Rows from block 5 of a small spectrogram flow-matching model, named by matrix and row number. Rows with one number within an expert belong to one neuron, the router's apart. Each number is 500 + 50 x the weight over its row's rms, rounded and kept within 0 to 999. All counts start at 0. Numbers have three digits each.
After each expert's rows are labels from the 100 clips, of 14848 (inputs lightly noised), where the router gives the expert most weight on average: "strongest on" is what is common among them. Only what is clearly more common there than usual is listed. The data: drum patterns on synthesised drum kits.
# router: router (model.blocks.5.mlp.router.weight, 32x192, trained with AdamW), inputs 0-47
# up: expert up (model.blocks.5.mlp.up, 32x192x192), inputs 0-47
# down: expert down (model.blocks.5.mlp.down, 32x192x192, transposed), outputs 0-47

# expert 12
router.12:406514526441508514500468533524567462502532513521467535482469423448408506506492461503422509502480493399504607492471528446566533429442467485497473
up.21:512578600548428528573475496450459518480457458516522612516449452499610531514489448528472555600502512549609539514534487505591455539504533608561439
down.21:533449496501456531482571496435578503491618572540500548406455541497579554506524469484517555452451429505538536544539393512552468445493513477502508
up.22:499461438534445515537394492450410489496467520479462458503353464504507462584498495504563418546578569540517496542490549503500564540564534572452517
down.22:460506534518552502501505558542500436555535538435529476475651459493538508552511454493575442503534455450494537516585482474512503551556500531480509
up.23:534544489482423531509562489450496538557393487453488451469501483524460538555450532474561518513446457401456530410545457394525460507518375520459464
down.23:469486401425563580471524461454517609392504561487525488554596464415540512434424540420461487497391504523503485468468490540457469442514490485485528
up.24:488433531520495498470516491499423439506478627560535410553441491528570462557561558493456516516514505464589450565399391550540483455533538553478455
down.24:555490438465536512467444474502414492635522521416509499473457391529448485531520404516440506436480546516476509446432486527423532466430483538523463
up.25:547528463514523433624566507448506467451445451446491485604412497394493532481641543620514507555528462477464567518474545472445504469431555544515475
down.25:502463542507495501600507512460462514495507499483447515497460611499558467504546518567489549480504555505489530462537532453445543612499448546495444
up.26:457599566458488586526539569571494471469389460468494529501460450459586548505531498400511518486461552577580533456520533536493432600543473505601553
down.26:601518497492503570504519519554608504435522502510576491518633463506618520454536550519444510414470563551464549455482539514530448428469495472551539
strongest on: muffled (low-pass); reverberation; text has "reverberant"; text has "room"

# expert 23
router.23:503545482554495526486534541500568399526529498518468615542538437447516469398461494521419606508514520540412428481570572530509426550461562459518389
up.0:498567412521491464430471542548438514537484496500486602561564479556452521520381417464479519533532575460497563481548434501482505485508495523551547
down.0:525436589496560486482417461570477524533578442368521522608536469441454517450499482570515501565470510498574483490496466460435509441434481526500536
up.1:579509530424515511548521444483580556457558497506511515491520430548483525587451399456499487569512558435508528507557467414556463428498498534392572
down.1:385499536557476479509482546480513509528536380440515471486463454462584598510586506457489480475478543507542441524515544516518507417530487553488544
up.2:414439493526506539484478464516389479506569474461479481528464476513522495511509508395528470405465536515397466487508524526454566445559523500461426
down.2:493484433441403484495467547507493469609440545453579550490530502499476575464482517541537474501549514435437558425477487505595454505429475539534487
up.3:428457529483416562466431496526498437578447600469404553530458458437481575484524488565520536510542526507522506508535437474533422508513444532438596
down.3:519520405515524442497529437475527449561572623525433437512480490464500445471470491486547496570548506507466519495458454456484506476406556499479457
up.4:488508549455565560522491473500465514571556654597501537456484429588531548488634514495508523482528464417454402471499527543426510505499542519444532
down.4:477558425543515516591470382489418434507482488501482428468487417477504487559477552513406486427510554486463556415559511415535618512464551517505559
up.5:514558473497473560554530539387596557463532515565517493564405464480433512487473596484536536420520562580407526558535453598455510462422484468502521
down.5:477506604447488567481472453392578509562535472440576464532474487531444482484501544564419458574475549517515398520492536548553332344462561521534602
strongest on: ride cymbal; muffled (low-pass); pattern: one drop

# expert 14
router.14:574476423514507538485506474423497497497541507475469466547516492530552481435483497613484449482490556516433529543543526491621488474473521490527545
up.0:487484497448448411451551586520471504460446519580476511486600538447519565475498575430548610498497459520415474534422438577508611484519520518478517
down.0:463535557485553498403400491536478397511590495433434442534534469595474512467484566448400441469510515470458514450530432528504475509504536572473502
up.1:550517537586423450495551519501504585597542472461484438553516423491434453476511504492550571503556450433502535509526502454388502459512473435454552
down.1:549544551559524468559536562506499420553502492554605500558540593535448546551451476572546568487464526587538459417488500473491478511376481491482467
up.2:541501537549551535468447581543544509533484537492526454543590483623375475518502434528528518470463533527448457539568510524402498529468552450475468
down.2:521460457477505495433496511618437531545401542422589435558526571525497540547507435482422561392525562539482517478458512522561518490449483419414519
up.3:507542484527465441516472388471546503506492447526488498544422468538538424561557513575428503426513534495500547494414454473431449487507511505416458
down.3:431543469473542488558485520581438584538381553479455543505553429528494519487543531600390477512496539487541544508460509473401521520551545503371434
up.4:536455538415514506531549504528512513536557389527529536448483571527494497539449552506428512526513454535518485484440455492424478571426557501437512
down.4:526598517537480406513499475439431505540506430404525496537495509466389505569457475541510476490470553385609516503477496571525391519494498458599486
up.5:478485554449490527543400514438464404461489463356451551457419483552497541464578488563429532448473404469516395445428514535581525568435545460475565
down.5:436524450540439608504493533526519492506523530423538561548455494550568544540532556529499505387512543511449445492500551455449543448476479470528586
strongest on: snare; text has "tom"; bossa nova

# expert 7
router.7:467591436533501536590515488428535513489442505523507484437505408527436480438535569558468509541507471499501499467541464479445467473547551471548508
up.0:515533580511542486563504510502575565560508574426555483451417547437575509493485512465503426542537420425490481685459529487501526493673430511409531
down.0:542473538510533588533356476459512489484534437540547421542464413449458526405506520505559475480573398518502432564525540385381516482498516532543413
up.1:537529466483455436567465540547566494414496470539459509340477551573518435558452500571622511464481518502442458490432493546486486472468385456522449
down.1:546509443438500558421530510507449524482491400520501497523616567574441517493495522402439514532496508522512445529532459499481479513484512553514553
up.2:437460452478444517429479565499485523518456497387425557463443526446522510525464509514443479472524441446559448499535573553532472454475569504438540
down.2:434569465498580548479515571453561500472587434508529521518439468528500456506494476495567591447569497549449526518479575441529449625523443442385496
up.3:455457562496453379420501523495441474484472508423520498475459585527483572568546500434565530513476550431594460566509500546510494615549555448506535
down.3:431459446532424501550464568511494577460472447513473469510477524538523458538538512471541498554567546535387460534529473503483570531516495489506456
up.4:508537451489557512473508513551492518555541429508470464485497409486518528457412557506460468480548562572500532446596396509490577515479560475440434
down.4:561555558508506576476421544502416495388489467458453448527459473448589476517411589447483484504473522544546435484436437369459446438489493421486522
up.5:535451506539462518482515487457481519508582497521456436554536466501483569523519630466576483457416431545436511521531502464578547565551501519434505
down.5:442499500437479511542446583507552420346507533528506422438582540501501436571601504457558538554579397521618570421471512518440557550486529554404437
strongest on: ride cymbal; quiet level

# expert 8
router.8:536502439462519503450475550445530463526503573490479615520447432445611574545481552490481586461481608544513603493373498527534583521474455448500487
up.0:405480484441536420515530522472528434475464453525496426415436551448472510483591453513560446490494587567450559468483571390444650557430545533494444
down.0:425423600482495518384507556516529550487492490568484472514522417483514488499495491472525432533483484528487431605503407547354520557588522499488490
up.1:465543503526522526459440532477442586448463578442614524389507477489536430564546515513452557619404483604506404492542456475574450444456476456474452
down.1:494500470529520567527517505520545559522478505559474527469504508418457531514510583558510522456457552459367489491411450454503524536594533450521539
up.2:443561409460487477442469546505550428514400425525472526498542482443472472478508491518561481555410486500515586471466523480462532471428501502470576
down.2:419512540531471423472453540489460488440623524430503545514558417458509480434493438543475554527508595568438474481494451433516389436602547542431548
up.3:531539478503450504534538578584474512450505425539517533456506580515539508501511549460579528532484517530453481459572460503456500480594435525461548
down.3:549491466538526515509558539540548529483533450526490430552584456515415541430501515480487514502493479453497496432455395456618477462546619532526477
up.4:534496549519523428469462519491547488489530500445618394476456542513549497462474516536430505462505538434512512577508588485461539591566418484455519
down.4:414499587511418462511411458458489486509508531535499458525546515518458481475485525510535543582529440415528438503513553518578540472547500454546581
up.5:592504481589601593521568582430427575437541453496587428432572491479438483571462546433495405484492585505498498451503531446483468618520406545503524
down.5:565530544426496458539496493526534455575509523520418488587510480559516558486442488414519444400528578447509459441420469566485389384441494435439596
strongest on: reverberation; text has "reverberant"; march; thin (high-pass)

# expert 2
router.2:479553482424529445553461462385553514517546527494476492540467573485529569517517466522409600480425435583503511495459519539592498448539517472416523
up.0:535520555445518465613578563496448512435501510293457477440496425559442548490527467535485497481531481526570579481594516499446529500440483464441497
down.0:470455471477446414408478497665443483467437573449471578496529519474420438494466553519528516543458542528484507509552509512488587486517478541520432
up.1:516432604430444597560525558568565470563504410494557451521471440483454543514533427567504569561484550460512505467482363520530536460553628488557509
down.1:470538582499505495619489423516522506411496571521378421481511558491529535431477567440417476524496557514529531506595462501504513450475510490485516
up.2:505507532525490467548484441552524504593477459497505386472573495536420538486574449457549529500458433533469435514589453533496585540586522480415522
down.2:427453538461528459530476485415560435506444468514509528525430585409530463591481456541440462446502518517466549474516512469588457585466426524515555
up.3:468475530519558545482466619537482468437438519537490492491452432515428548515518527509531490529576505531432412500410501477477554499436474492531504
down.3:580515420559530469443514518423454504417450403431528541524442525554518467450442448424511452453547508523450463493479487510484452474551494425490465
up.4:471508462537429435515500590469403462525551469565459464443614470469479494527542434591440486539467507471516507518515514514544487501554463494551488
down.4:488608485522549494556523524598464525543461525436450453580521473498485502506560590537403403509517458439537392514473419578499465560595467471546473
up.5:477507495503459556406493479478548467539426513527527457512495485407513436520540541523449508411504459430524548500459608484496584532480487367515477
down.5:481494461552525437464508530503502463467430566471472575539466518480577506510575451533554489509508497418494460407487508423481480569544468536404466
strongest on: rimshot; march

# expert 28
router.28:604450484520518503504530520534570429459537524423463492526524515509494573526599468433428499460526409499466463481624627533589563475511539487504566
up.0:521572515492506484594508445578455466494511513415502539590472425475519470504481541392541496620506440491545544432530540450477437485502601579550486
down.0:468496492556471522492546479364506439437413458555450446539430420477566474503564425523467553457572529529554535577539474513554509554553542526483560
up.1:489470404462452497523502435485614460491595485492470540518549558497388526576540558512478504490457544473437603423520514496516455531456483552441433
down.1:494467482552464590514518486495457655543484480531410487516562441437458534553427484564533498573565556488479571502486565481482518398497495430587493
up.2:501410554459505536486490513497529514585545453500453462532527491519566485516430494482551625583529523558612579513509546528483388475467498537531487
down.2:538400517480489550508505515521567372440485522503451476624452511457510507456458545510516481511566489531438527434403458486395477573490492493368533
up.3:437558572447535546513452458459478536440387495450572521513536534446445393463554432395533451436492513508429546535526558487469553524467432504519565
down.3:580543496532396487549506453499503542562509621505505513466523447534543470514474489501513491446357514520422516404518559596567517527544534530396474
up.4:500599574452425417504447460430585561468462464484471511545507481514503439404527477510555491476499471464471550546438405414463464506493549520422590
down.4:395448507419429414506492501518527528462482476481491483514545526584502460405491498458444499431579580466534484490555436412538498478491457437623464
up.5:480508480528480502457546453480515420486460495422460515520393436398529469456466436574447467551450499550497529528494468519471528513567478530568480
down.5:506550565455600402457536490477466567443477521444616511439447601429485488482425509478479485532462461521532507462548447538478457430488437445527538
strongest on: mains hum; one drop

# expert 18
router.18:544462571473534454518487477487530395536544396503527488516489484409563565417453541564507476543509479552553451445496466551529534565413535586566422
up.6:526492518534538477639461385558550510572512451465569490521487478403504526493527602554520562527542530409497534507504523484542517407572539409453508
down.6:504506596513476456485465553474488664522529454511462435520481489490447477493520497645550523522559507495435574493512521453555494393500517523417516
up.7:498516630488468480504512522483492468532612586481578486470609530536455526566569496471533563566526446446443540401476571563623453504533605468468487
down.7:473563544558511429528461473436537539504477397448578476552482485459536465395473507481471506390461470419546527536538520555544521469471551552468551
up.8:525566471507470479552396402603571567492382430475478499478443502548482500516440549579515450560548431536493451519462494449569551529504591524534558
down.8:591463557401533471537472536499443532521458389420450448402454438538440453477481500409472564436495454448421413480592571465549431561528510500508445
up.9:536509554465507516540534581500464450585513417535543505446479511508530460453450560581434578521531478490538438483500539466467408558487531517512473
down.9:494457508432489468514492437521506500604478452452498483519509526429501483437519495417406531503604438509431561516604475497495506597455460505514572
up.10:485545405531584498462508524590440558471577439585463491520479513459468554430446443517541523517482517506485464494569552414426511607564439531523495
down.10:528521610463432417482473474459542462499513490506498489409506434517582511410582458526574441477479456519448523552508587505482586473458455548552441
up.11:539438452486480498548501478501393448475534499604463504458460513573545611521448538548550479434514491562498476441546552520580576474497475487529411
down.11:516495405457507506438467629419493513512466560528521488422556515434433405557466473535561486528498552520462487501509469515421464518504543495407570
strongest on: mains hum; ride cymbal

# expert 31
router.31:517500503469477518524584431471516532507467506462542452455563420443516562471500534528444409471435396485582548421542469443447466525471452518458509
up.0:475619523513523450487600512528461512477486510377476575474553591403523462468502550479516494427551584623521443493487494504573489500539526414594499
down.0:539445475388485461501508488510413564417545514437458497467488426601487540456453480437542527444443515508603426585508444450497481443503435523433526
up.1:502538526501500525500500441448554512561396545421551520509486460609498582414477470468522410506440534480389500549466544458543512475464587458532504
down.1:566440416467472523585391616496470603509458563613533411503502560492475542498573461469470558518450532419461588461570555482406472507507510443483473
up.2:492532499378505528474478572480462494465525540491497542540518442520353434480476541539476562395479541559475456562600448536473512504459502554502454
down.2:586543506554458454496535531555551540557485445461481541492561618535431471490441473475502501506417481468431490420542538481470485496480519572449486
up.3:538544462494454516655518398605518448535449523429552523456454518373563501552504517423567524536568503523492415535413514384518491531518411530449528
down.3:505431422553538525445495462525599535554473486552551562493452453502506500490541552457558540484447536485407427551480485507514547527576481509549473
up.4:477494448423530614450503545585548503532620535502502538497471411486462459539364449519525495457420486403524547493505572449518555583521498531481541
down.4:457474510499450540452562565525427588496473454534495523495538465533481419568494668540501513486562470536526428573469444385467516476424504429517495
up.5:453549431463505474376438550530529550411475480573538608509377465467547474439421591500495528498498563524501465496471579525476451477495502575490536
down.5:588580502417527406576494554449469501511483480486569570485577465444574602512494425514464506448533493581464436594514494479489543590534416473384502
strongest on: ride cymbal; one drop

# expert 1
router.1:603481571437485498447419545511377436478459459496526514410500478548432523444442471552469404456544504511535484519554459505527417399416543528468519
up.0:474494346471519481523450592508546488499544453500568436496462435473520522507444457533521522505502574512485547481465488487563524432452457407477505
down.0:444539592582457468558548501566522573454476429547423480518490547552439522561532491428533462519482463527516537414472476358524402479469543463516604
up.1:540383505542519503467503467515524523548578448488479558565456503489459411548456424463577564578440446484518489523541540383492497497494531443505532
down.1:484486500517535510487400516513515506578538455482448554380591571549492486487513538542472508565510500570433457516510467483388520544587586557503569
up.2:485536492518412560430523539485467555458463506533527482397506521455575540446495470614524574405557550607521452560597471527548518506632517554547495
down.2:450572513482440504444476431505604515546536419426565516465528463536530513537461471458530532469572523434448588476446384493489546565429622473529525
up.3:500554489441477532486556493411482447553534535457455519402471484567538447527492464414479501528582465502472488488475534538529493451593541487636543
down.3:536569517379529416504519483476490475537483489487560434569478492498497499504533480478485538365392514506424486388556529480539545541462490539495521
up.4:473493432503487526480420543522563538483521476474518526521493460439493597495423423481516457435505464568510492550489510459553561631515548497435591
down.4:434570454423490543518449449536505498534539551472380558470500462601514405569527494536562573374514442558461524489570507522480451556536426491525471
up.5:567546552524461503466559556436549447524512447454436416456477508525516556539557484500446489580495565520471596468434465495482441586566553483624472
down.5:553516566564519470524501556584463582487579521577459508441482545570527528542470487596558450518504506458435464550475539417445556437535515603452513
strongest on: cowbell; high tom

# expert 24
router.24:557443467468449514440419544498511509560445492543479523427543560471580516571475454571425467512502473531505532490497435503418387462496570417477495
up.0:618549564495414533510415513512473460539441542409529548520498520440557422466493559592466518469536580456462482552503464464521494491498543457407524
down.0:540574532509523436548407414474430492556515499536397530465494448447428435502585498428490483498521549560448502458497526474434524461541475433519527
up.1:591565506454568494541479523552532434480472497538552531544482399486541501570460594430516419442492463585457488567507495500553410451479513511494460
down.1:497417514531498554566570587434608410556529495432530537505517468517525570553518530429504477568587540503517538508554543507466586582400500612442504
up.2:591506521505478493448528525597504418449478517594560434517482559455472473565505488564516564591527374427522477533482542442432479564520532442498549
down.2:487575600483536581456447578566478470531582468549474413486544508537497520496558452533555525426448475430407526505458431549523481439470529511513439
up.3:438475495442547561473492487404502503553519461505397453514428461465514413494470478496589499507500485508532539465494539481485601488548500450527464
down.3:478416409483506430448449449436466529562441431424517472495507419561489511589646468526494489516512517452500466519493518427410459421389472605481514
up.4:479511541452514502568424523525535510496466504537547490594453457512447507534481515545518466494499406450564515534419543480485533494548286394470458
down.4:490389537373483501531563568483528584502523407476476564496510517480552463499570531601533479530560519559462554541564497483391510433575497452478509
up.5:456459491398464460515447554560491484595588438523517559494474544588527556479440527482472515461455606503534524530462405474455566549426519503539529
down.5:427508482450564508524463520483544531520503443512470407546424451532472507488550520415465524535425461489410543510463530532455566457521449460480578
strongest on: mains hum; muffled (low-pass)

# expert 19
router.19:466435447465491419571529482487453517508381543485430540553452524531494488466451602490506422476476545447496529470606496515543576474501462551485484
up.0:439525514530510518509364510565575505493411547452511487488460514550447485515508587489573374470494464554445450508504465510444428528462610493529522
down.0:589551465541543464502508415487548499494532481572517423467538461508564600525470476486467448484504475486496492462468583532550469420550363459490410
up.1:505544474517606464460490591447527476384481632436499434549442448479539538476490552431490461542443595479432453453546482459513451527452513489508517
down.1:531535517469545444536489521443527432473489538423406553433533539473533491519421462529491552586431520508547552502589489533523465448461473435492560
up.2:561396526472491517556468491466505504476536496461502456460531523480440493605483407476460531380429512472457551442541479484540513442451604458481584
down.2:518548505419587465522540431459481453508491517442582484544464509507453502503513501510506462455563496445499465405468415469519488465497448530509497
up.3:560415485596484484480400448538436532458573518525498462444472547427568477445437450540513485447502536495558537468523519485402552483443415546438488
down.3:560461504550534489515507601586568455513432510504498562552437517428476479471491546519553620524564416537478534531571438528512507531437525479492539
up.4:473465560457600454440468456487471532433487494520532483524493419481546521557521493439525523487485622521464514507475559503592526531454576522457505
down.4:420486490500517449529548483559492525460517459417536561484544542432469562528529585516407486448538616511439416498504462541494520470477482564492589
up.5:523487509602577486548517518512559498525524446532484466510402464557454431483525444443523550505494482525485612480435413570460414421541488416495539
down.5:491537602495420583478461485560488416528446512432499546567426494487514523548456505425554472523496487412427471475481573536408547509431524488454501
strongest on: ride cymbal; rimshot; tempo: 160 to 170 bpm

# expert 25
router.25:578543522533478520392373490525577472547404514523536446489455471572618446503524549451393515582446610513461494427477508371451562495523439518546425
up.0:599552544522482574508517520503507535562534441533533494447446521522467562494447402513546531465527501497458465427562530398504444495442521434475408
down.0:526554496494473455550538573521500421434449507493511437476502345488541502543473571473521520484429608543482515396356531489429550503497443478426426
up.1:479498572443617452440476492576413479524451491480545520580526417401486506426461389552533544433452457521558468313505496577580475495511486512511623
down.1:471602424625435481467549570544415541485625523390502489462539457491511438431500544459551501554472473518558495546556533532465421506480502500574594
up.2:439542431529512543536460459438410463501576517480441559478486519479425513471522497551549552426544497400550551540523514534492423487545552477496398
down.2:542440405471554496480487470562531465533433559584557452492500494535524554560397458413412490471448483494397473558560504479543509368527423498550429
up.3:556527464476517460403450490456444541443500499590479392491529538454553560545442472480454563542433508555407492574486424507506443580548453470541444
down.3:406429488451523512458534559547442594486511482558448530499441575458499507516569506512485541527447548539502487481551439499462462478542443477540454
up.4:622533483460442477480533446523528548514520502552614545416487490520453541486507521450475489531486502531472510519540487535448532443520430416513522
down.4:604505399470465553558442415554509463515388469612488530486499479541539528513519489453522490514535462450523452503485505563461427481453558434481540
up.5:451453468513415477525447443470405418421459508524495508457546492422518559489520474453584505515513545500462512558564584454548499499502533507489521
down.5:568503525538604499528491586501469493491488529490515536466490595467495564505573460544513460538521466533531550556485517430474507525443462532513488
strongest on: reverberation; text has "reverberant"; text has "room"; ride cymbal

# expert 20
router.20:498498515528567578489563492597527451501512560455563478511488443414545461484525491494519481538515550499445479533484490530592596595485526530557456
up.0:501455502610590523549609486449559545549492530464530542500518530530604483476531609496501544525573482523493487518496608442487552507471562398576504
down.0:523465476511574503494503485562455530559496515487467402523523511514534463489379518442452551482540582530498525448516540548488442514463416559467539
up.1:457562466527607471493495485501482542516501528437388443498580567426463460546460509517509545537579571548526500536511488517452488452404519527477486
down.1:557553591459524505483603512608483515503449471575532414466451616421522546498484358454501496578496554497545551528500430562385522528502565538546524
up.2:485470485560524451567452475474596524472519409607536454519442413450537374512583520515528459462503443526581523572508508530550535513517491459530573
down.2:521500450525559514492507501473601555503511487544581545470540464415508452451487562424519474427490568417530493497562456533431520624473475506537521
up.3:570530408569515582530536481451437496610475520543470534470498519519477588470576456485532463579454558400532574460455539488468516440522444557508486
down.3:566414524544476523581525453547471513569494503553530488491523484542560614463523483473526594543582527506562476554483545506451459477486393583505504
up.4:432489593556473509516486482496561488401416542467545501540565519556537495558515483560457416525490557426511487444523520558494481531457526415543436
down.4:548472431432559481513504448540528577508454510481438488480455524474559501537542499485498473382534585511469488460503512397473510491476535614481563
up.5:513549468554495501432458600522503494576496483593454506550483542486486441524517500514491438522495577532522510475455447574607490526489552504445624
down.5:427500619555470503589578439596536483527572474523446485445494525543546588517480459492446551426450503463476544603525503535448539558603508462411531
strongest on: snare; high tom; march

# expert 3
router.3:508391500530595444520535554535534506537544505529513513440483482424512484471460515562505489578527515458511538496418498570498580494559580455401476
up.0:562497497480566595466400538579442416453551505589436496434467502493484553468483415577480472562508461483525477471545452540589509382551506578467507
down.0:476509442491513375512501498494451445437483392580594370534545519508446565536522485449479558489494417479472535547534609498561478494477474496450513
up.1:418495438573495504522568498460425536535502480397581454478493535514576540487555514514642476474478528578484541477537407481432477478532455435525491
down.1:567540504589527482586435403453502490486528477439480441470558544529506457451521502483458517493422431480510525510580568481554536451517415478516477
up.2:538456602493450578450527493569546430473499565469464436603542536482580501486504501497481512516516549442470459489499499454443407469462496494513511
down.2:452445490458508499554496445563534600513459521509517525393475553389496471552460489538544519488462524536468512482436508468425568488474488500422428
up.3:507472478475499510508445475504461513384516499560491459532528592539564423452496509506514547490601495514475437531504485500402485462564474449461528
down.3:497504495546412462520530579551486471513510476554397491468499482517476528482468579487432441572558468511503502468514468510603436555452568507497552
up.4:465420469546482526459435529502466450494467442505484509461519488485486590544570472502530530429479513489496529381351540490463477391427510505488443
down.4:417509489478458546516491605587430545513473594431548462484533446456441433485523436581529479529588433389585447479534513513482441492486526513432479
up.5:439504378545446469516508607482451430517578452451552466558548442398481520463553551477536476468455462542519473553441442511498501507510557487453541
down.5:540443479440535551531698449412508520532470442460519422567496523481472467528491444484442438507490446621524471510609584542507436393424532501511569
strongest on: mains hum

# expert 16
router.16:533411525555522531486399468448474540420523619444486513497457504461529470435496450448572485499457463501416487535506532477511417419558355414556480
up.6:482445443449451449544463496539484513529533626585513606524473501553467505503504519538476511421550448624520525508497627572546507444553385478555527
down.6:500510504498571478512580454460509536596510528490529457461522531460542498606515542516489510522519512513573496548530514535573488494543485484518561
up.7:436480507481563540514545418458502502525474417452574481530482448411476533599548458407495436504461477510514460490514493396511488510539529493510607
down.7:590482548458434582485426421491488483526491422519523500405422439424452552556556552499525489473436475528509524578506508508522532365498460496521483
up.8:527578522542463509458488660498517509472449455657428427466493495534438568424487468477422548483509545545576560522489560511410417496522434545428539
down.8:484551460454523514531532491470492521477560529442500568534630590502395447489459484500519534449477448574544548513544507521455413531525588473494520
up.9:557567476523511480569516407439517572518540443537544454415454569513419498486468551510506479508581429522564552462467531504525511492473545396515542
down.9:499475536526550491423515474501596539493584495441566488582524484583504543454465554500456543504503526384461499468552536495438509457482585487457463
up.10:427465456538488548498471438523388448547469531484516516599460511440591497459455440523575482475557445378485455399475495534415418620473439534425471
down.10:543498526441563579535486424556396596493459523571510491439476449531531447583470494490409572475494488535588593488491534486534456556487459522548517
up.11:571438451515525474463415543417547510555575498539567408502421468536523533516553467508504545567608474476459476504505524574500524513564484480488599
down.11:515540451553470442546538480505478547559431531488458535471522519609540530477481482597555466488449513525374596447503567561485484476430528450538565
strongest on: rimshot; reverberation; text has "room"; text has "reverberant"